A small audio frame classifier, trained from scratch.
Model: 9.09M parameters, log mel input, arch transformer, norm layernorm, activation relu, layers 14, width 256.
Training: muon at rate 0.011, 4700 steps, batches of 48, held-out accuracy 99%.
Rows from block 11 of a small audio frame classifier, named by matrix and row number. Rows with one number belong to one neuron. Each number is 128 + 24 x the weight over its row's rms, rounded and kept within 0 to 255. All counts start at 0. Numbers have three digits each.
After each neuron's rows are labels from the 100 clips, of 14976, where the neuron reaches its highest value: "top examples" is what is common among them. Only what is clearly more common there than usual is listed. The data: strings of digits, spoken by a formant synthesiser in many voices. In brackets: how many of the 100.
# fc1: MLP up (model.blocks.11.mlp.fc1.weight, 768x256), inputs 0-63
# fc2: MLP down (model.blocks.11.mlp.fc2.weight, 256x768, transposed), outputs 0-63

fc1.731:137129146106103151140144083152146118081105089141178141149111132146134132143126131166138060140105169135140165151148120104120130112124162126132114128139122118088141139162126153123146124170126166
fc2.731:118128150131146124124092106121108109147111111102142125149111112132125153157139137143138195158124136133175114145123143099139111158137127166160112150126095120115094142182135113123139154121163104
top examples: "one" (92); last digit: one (47)

fc1.347:099133132139093150131103170092148095120140112135167140124118143105087131092119149119105112102138120148093142122155140121148113137105169135151132125125136139121108168109120124142146121126098174
fc2.347:173140162130135159108088121101133121134091128111126108115173126116074099144160138123160104116148126124097116108111089148126098115130120117154172153131116148144118105128128127081070085148089062
top examples: "five" (86); last digit: five (66); number of digits: 5 (41)

fc1.452:158135113124086128108124135132136168173155117145129158101159136093135141103144138109096145121149131117094113108134132120131114107118120150132100123162195122144146148147139098124116137109120132
fc2.452:051106126158125081146128152168127111136112108116125126163169117132163108120166109156140105152104109138123128124111146149111081153122132095077156151133124162082122129119094139159175120112137127
top examples: "five" (67); last digit: five (53); first digit: five (27)

fc1.693:118124091112138156148114104109130147133124120125101133151126099112117157133135120131087145123176137142096106122153125106139170143068128143087087165160154146161158104122120116099122102133136100
fc2.693:127153079159142121151143077132082136150139095134092133107150111152101100143143165123143119127115149126171165134136113157093111118116128160139104082111170158133111148101117120140148110104121110
top examples: "six" (95); last digit: six (64); white noise (30); first digit: six (30)

fc1.505:104140117113149117116124136121146087082114095134136119133123112177116168166135115110149129118082107143126101171082116148181150116169110105101101138179119105146148119132172154086098105177165136
fc2.505:139123113140130140144106114127134124145085133133124119160141112084100141111133149106109159126098117107100135092100125102161138083128134129105136115105125112115118097106132101153164149153112088
top examples: "two" (100); last digit: two (93); first digit: two (74); number of digits: 1 (62)

fc1.39:152156160113083117142160162122101112168108161117092118134158129124142080098101124103148128137165130114128120121119125163075111108174093119128138105119102147092101127141164164098147146089140090
fc2.39:138144073119118142139158146106133130115136118107118071182133078111134093133146152086128142100104156101132086124141154114134173115147145110163169151133155125120153099126163134127124146107107121
top examples: "one" (74); reverberation (67)

fc1.306:150105156127121134093134121146163150126118129173103136122144154130134134099085143113142133168094124111153095130139169119149129109127157074100158102148174139120134126150153128154116083120155142
fc2.306:101086193167086127145121160157153122110099143149149119138118110127116109140129125101086135166161121165117120125109116160180101193126108117123088126125107128151117105161131152125094121126148142
top examples: "nine" (100); voice: child-like voice (50); last digit: nine (39); first digit: nine (37)

fc1.234:133130106109153114104125105072074133172107153091138162132140110163131109135120109114087098112159144136168117155120197121131084133101134126143123150134140122122171137133120138126078129147178111
fc2.234:132155151091118117115181104158162158164144123095134109139134101105135114125116156135126159144126091102138107133163132141121120102101087121137122147090115093165149152114111137095111144117139145
top examples: "eight" (99); reverberation (73); first digit: eight (35); last digit: eight (31)

fc1.401:106137136168140117145121160122078117139121140097148131130175171118130149155113106125098132087137142174102150126111148116105174118115141105150133138156137124105073108130144117129123125124121098
fc2.401:119140160106107118154153093152149109191170142139095150136136103139141116104104119126167118076149084131151073147148125135132101100085137140100107148128098141109133130132134120148172127123119095
top examples: "nine" (88); last digit: nine (82)

fc1.517:122172152119128079120092101075116142123137095137132141125116105132142116118122115138174090122098111097182131142136117168110154115154131129150093125125181120129137157155140157150098170158124143
fc2.517:112136118084131081173110147102135100165099118153108092165116103102135162140177125111116129131132129133096118096090157084129122097085140147105133146167155139119129096124168103141167097211135125
top examples: "six" (100); first digit: six (62); last digit: six (36); mains hum (32)

fc1.57:118081124150146120119163098110137164172153147142144075162171134127109113145140107166134146093134146104120110150085142152104108116144122113172121125152172104102178138145125123140141144103159128
fc2.57:090135129118160116095113142085134119135078084133109126113134138124105118099137105158124147156147073141128160133117161098135134127088145171146165145142105063137134136137112184118102093128116134
top examples: "five" (100); number of digits: 5 (49); first digit: five (45)

fc1.336:117182100167137169128119118131117083110114119091078129107131119162145155187095119117112112138133146155152154126122138182075136124134110124200132099194143089146104115158141115128095101142110121
fc2.336:128139167122119130119137124151141102132098148106095121115159166140103118099114140106159128159167126144129141134092102146117139177130125147139118148121070151096159108102095139116120125134103115
top examples: "six" (100); pink noise (31); rumble (30); first digit: six (26)

fc1.744:101123142145094104121086119164133140128118129140142121123104101110137156113164124133139112137089157166101109153157057152137118142158162107146148094147141112097151177097123152118109164177122104
fc2.744:135127134118111154089101139124063133126130101154113142168123107102130118156115124125135108132138118136151118112101099078154168123164143120126134129120125159152158156111110143129130149121108122
top examples: "six" (100); first digit: six (56); last digit: six (51); mains hum (33)

fc1.451:141094129169101126168120135065138095177170171106114104126128111127091082176087137107105105155104118128135124089131106138141113136171164125129110085137152102156134116175169104078114077124122138
fc2.451:112164130124096153124067124081158124081174152120123119117155153054144113129133126130140112150125151112130133152087142123125132172115176126119148132113151159127122141158151186132122158135154122
top examples: "nine" (96); last digit: nine (55); first digit: nine (52)

fc1.192:093146128133130115138146138155094181130127093159090121111129133153102123172145167146103115118135153129123135118136112139121106148132111123142115156158095141111159178150098117113067142143144158
fc2.192:097159132168154133146092098187149135115131087111118126099107157118102146133170152168184133072166099130093134132105121105138115152144109138143132144141129127143145116171126142117098151072092103
top examples: "one" (87); last digit: one (40); pink noise (37); white noise (37)

fc1.545:166150092123143129094119140136122104125117110159106088130143121150141095107097149146096165163131145129142111135186135154139122126089127097097098120108139089126104129155115130096120075115165123
fc2.545:160125085129148128152086137122107106090153118090091186132118118135136153150125148108143135109122109127104116164077164139138129121130144204128132093140143136145135095116106078130126124114078128
top examples: "two" (67); "six" (61); number of digits: 5 (43); last digit: seven (29)

fc1.509:120122167103148140121145155180059090090147131117119115117093137136097131153131091157142150105117086144126132099143159122100148139139162116106163122104116102155092106103136101128128127159157082
fc2.509:138159151144116171086124108165117112155119095150128133128117096174149121131146132139155150163134129138081173134120151174086113113122201106114107155145112106126139131107103152122129109113119084
top examples: "six" (100); last digit: six (80); first digit: six (36)

fc1.672:094138170187141131138138101121144107125148157132096112156134118163102128132110064126166122155107152119121118170115114113100122149109141148136125155104135113144100080137105119126109139130138141
fc2.672:152117144107116096124163111112162138168172147108163135146144129066077126121095115110102156081126127155178131128117135154132108142149127126104125107102160120131132091162098136111099103141121114
top examples: "nine" (69); first digit: nine (37)

fc1.437:115105102102111115091133108127119152130149082126156134119140122150117138116094108157161085137124136147159140164139108066085127086110140151083085142157137137127136147150133139122121156133132097
fc2.437:086123122135162094152136115142187101137131126080118108091115134146108114147143125090117165137111164127169161092105132155143135135161108189155123138106135128149103127144100092117151140123121140
top examples: "one" (81); last digit: one (57); "nine" (54); first digit: one (33)

fc1.736:114168125125140151117104109093140162145123118110116151094134109132153096107114161145152165131166137075119112116106092112137142136119131106115131077150129136108139093147146099118131102108146122
fc2.736:081139120123186127086122138172147134116094106131146093130122191138115135136177133144090137128162121121114109153105091083118133143153149165160105090136087135157128133125141124165112147087131145
top examples: "eight" (100); last digit: eight (76); first digit: nine (26)

fc1.114:102118179140129097116090124148184168133120133111159148148126134119169129114144083140138110116163150145161093125140105161133118106165153089129111125095116111124122126111150116131063132135158062
fc2.114:143108159165134155135145152159097101169107104141103107218088106155106179099143112111124137112120135120150171126103147123123127119138125130142152115130085121169131150124110118147123138135133167
top examples: "nine" (92); reverberation (65); last digit: nine (47); first digit: nine (35)

fc1.575:120139158139170150121145110118106137099129160157159150152101153152124101139106098131105130082162105152112147090112088163144129142166113150119121134105190151096122088150091126111122147151120139
fc2.575:115128144125151111167112165118146145084131108158141097153152089145146188130123138087115138075120174128107072125159130081127104168142122144114176121133088153132139118120112173100119179119145134
top examples: "five" (100); last digit: five (44); number of digits: 5 (40); first digit: five (25)

fc1.763:125127146117132145095140148105127093117114112097138169104086117100076152137089125085147142115094135101125130143080149110134118095121133116151128123168124088166110157093146147146096115137140137
fc2.763:120131187139172109103109162087127124098097152216107147153170151104132124114138119100129138111097119151138134117128105120092184105120135126125090138128106126115131156124155128110147157132161132
top examples: "four" (100); last digit: four (68); first digit: four (39); clipping (30)

fc1.364:114118147119129104141114127142152162108127083127126104115122137154110109187120128135120091114165107121140126126157122128140149096092145161130139071110130152137135184103079135174093143153086136
fc2.364:093095116125126148169076150112093170115133126096117108090096162138128118151127107151135116066115139157181090142126159130124126179072096112161109123138109175113086131134134160088080140132157090
top examples: "one" (100); first digit: one (61); last digit: one (44); pink noise (32)

fc1.425:122137126140110146123187100133123131128113120145127127130113093143143110098118135143102106093113179197112120107106143111108110134118143125104157078124163189151139098112155113147110135084125164
fc2.425:152105153125098112166104129109131153107119122111112118157167123114108163129155139167149113112124122130138120147129110108107190092165102103143077170143123134161125132138131123158135147100147119
top examples: "two" (99); last digit: two (91)

fc1.656:128113139152129130116129106144124118104111109079168162080139082153120148108133179128166087132183169145151108156126134112078128105148188156169105133132111124182145098142092111148116117151118172
fc2.656:107101109105113134127124151115135130132119151139133123153101139076120155104135138096169106140161165131115126131109086122100133133146138137112130098118107181162112177101159114150168133131125129
top examples: "six" (96); first digit: six (38); last digit: six (38)

fc1.478:133145106155140100148137125109143128125108151118113157149075093156110113092110133116140104111147105119142134138123096142072137097142148109104156115115131117152112115161118120103110166131152107
fc2.478:138140156134105118110132091130153154136136134129112127137157144118163183152195096112160128057092110118135109138129108114133123152121118101130133145142186128130135083120128111090129130129118138
top examples: "two" (97); last digit: two (87); first digit: two (48)

fc1.0:123161127130126123090138093157128123169131117143157117110136120160099130121153127150126091156128163085148135143104136143134111085135127112138154163143074138062109159141118125136169158154094140
fc2.0:137105123145131165120089142116128107147128068116137136175143104142138150162131134148150134134149124137132085175106101074139135135139156159144115140132088103128123139203131131123142144108163085
top examples: "nine" (77); first digit: nine (42); last digit: nine (38); clipping (31)

fc1.671:140106103106135181123130144120191145112125151129135160149184106113121113116134103159136132124120128091149153148127106134104113108132143132119136106098119106139160094151160138140163118127161101
fc2.671:086156083071145153118157123165125106114135111094119102100102159087128093156122142128132143114145107193129087133102147126109135115167135117119125140118090141116127116128150178106137117128112152
top examples: "eight" (100); reverberation (63); number of digits: 5 (42); last digit: eight (29)

fc1.507:120111129140146118049135163104127100134122159116141141121138141104145147174144137111159153090125150123132118125145127121124141094103175144145105098158146067139149159083098150090139138163149162
fc2.507:110121137156150122120093148097148111143088141176117092133126134111130114121121124123168150127137115131175136130134127124125154134111129168146130128110151117165128126133166165119120138150132128
top examples: "four" (100); first digit: four (41); last digit: four (37)

fc1.424:155146162083098148127174104146133132129103152151120136140106096157122116129140066140123107081117138112166138101088071140137123163143135122118182097122128119164154171120151181141117102160126136
fc2.424:126083150141128102126090095098102140110134083156144079136125142129137120130129123176129108099116147115116094108155120139131137119151103153144100169137140177117134102113114162124099144077135111
top examples: "nine" (84); reverberation (61); last digit: nine (43); first digit: nine (36)

fc1.224:113155165087115175149164143111125166171155155114123080110164101123165109168131112095128179130113140124109134144144126119104162096154165132105137154117115100130127148158087144156115135123100136
fc2.224:194101087148117127131150113138159115120146115148173076159108126123160144126144154096137147097132150154142111141141140116114110115155085098152125146162135114138145142124175120110131150108117106
top examples: "eight" (100); first digit: eight (85); reverberation (84)

fc1.414:104125111163172143144158138152142146135130134145175151144135135108111100204128100148119142106134082145154149093120119130124164148142150147181114162163097120131087134160111181167118140064106130
fc2.414:128125126131101112139135105138154124129174077125122168106134121131125123125110139122141083108153160071105125163133121118149101156163156154091155102134084150124175129164147111130202091123137136
top examples: "six" (100); number of digits: 5 (47); first digit: six (38)

fc1.389:112127109116121113141152136119101144148133133123169163120099129162116108144123146121108169139107112152087126110117093124141097070147136108093086136098145138128156141136137137121129103162060140
fc2.389:118165093079150151135116178146112105106126131064075091137130154168089117165141142126096154138155153137148145124090131108115113114138163108137126130129154140124126142144135131119129118125129133
top examples: "one" (100); first digit: one (56); last digit: one (25)

fc1.142:138123139133116141162097104110138118152168114119097128179127089085112118159169151171121127126165137112141118132131121102138132120143069113203155142148098154119131129145112118138126137115123117
fc2.142:114132116119130113100129137133088152114138097093090126114127104171130147132151129131130160100141089121157158112140121145081127149131142156146070116142112174115122127144101091116132171141115139
top examples: "four" (88); number of digits: 5 (46)

fc1.528:113109136109114113132082092148159130140138124068140103082153133105148130104123152085121146169148084117127132143113141117142159093141090097125153138125145120118120131162140104155127130107128139
fc2.528:104141182124162169148099146127170115125101125099081130112105146140138112132146173142110123114128108111108136096150139115125157124143128160161100132107099100144121124086127170115136128112101141
top examples: "eight" (100); last digit: eight (54); first digit: zero (31)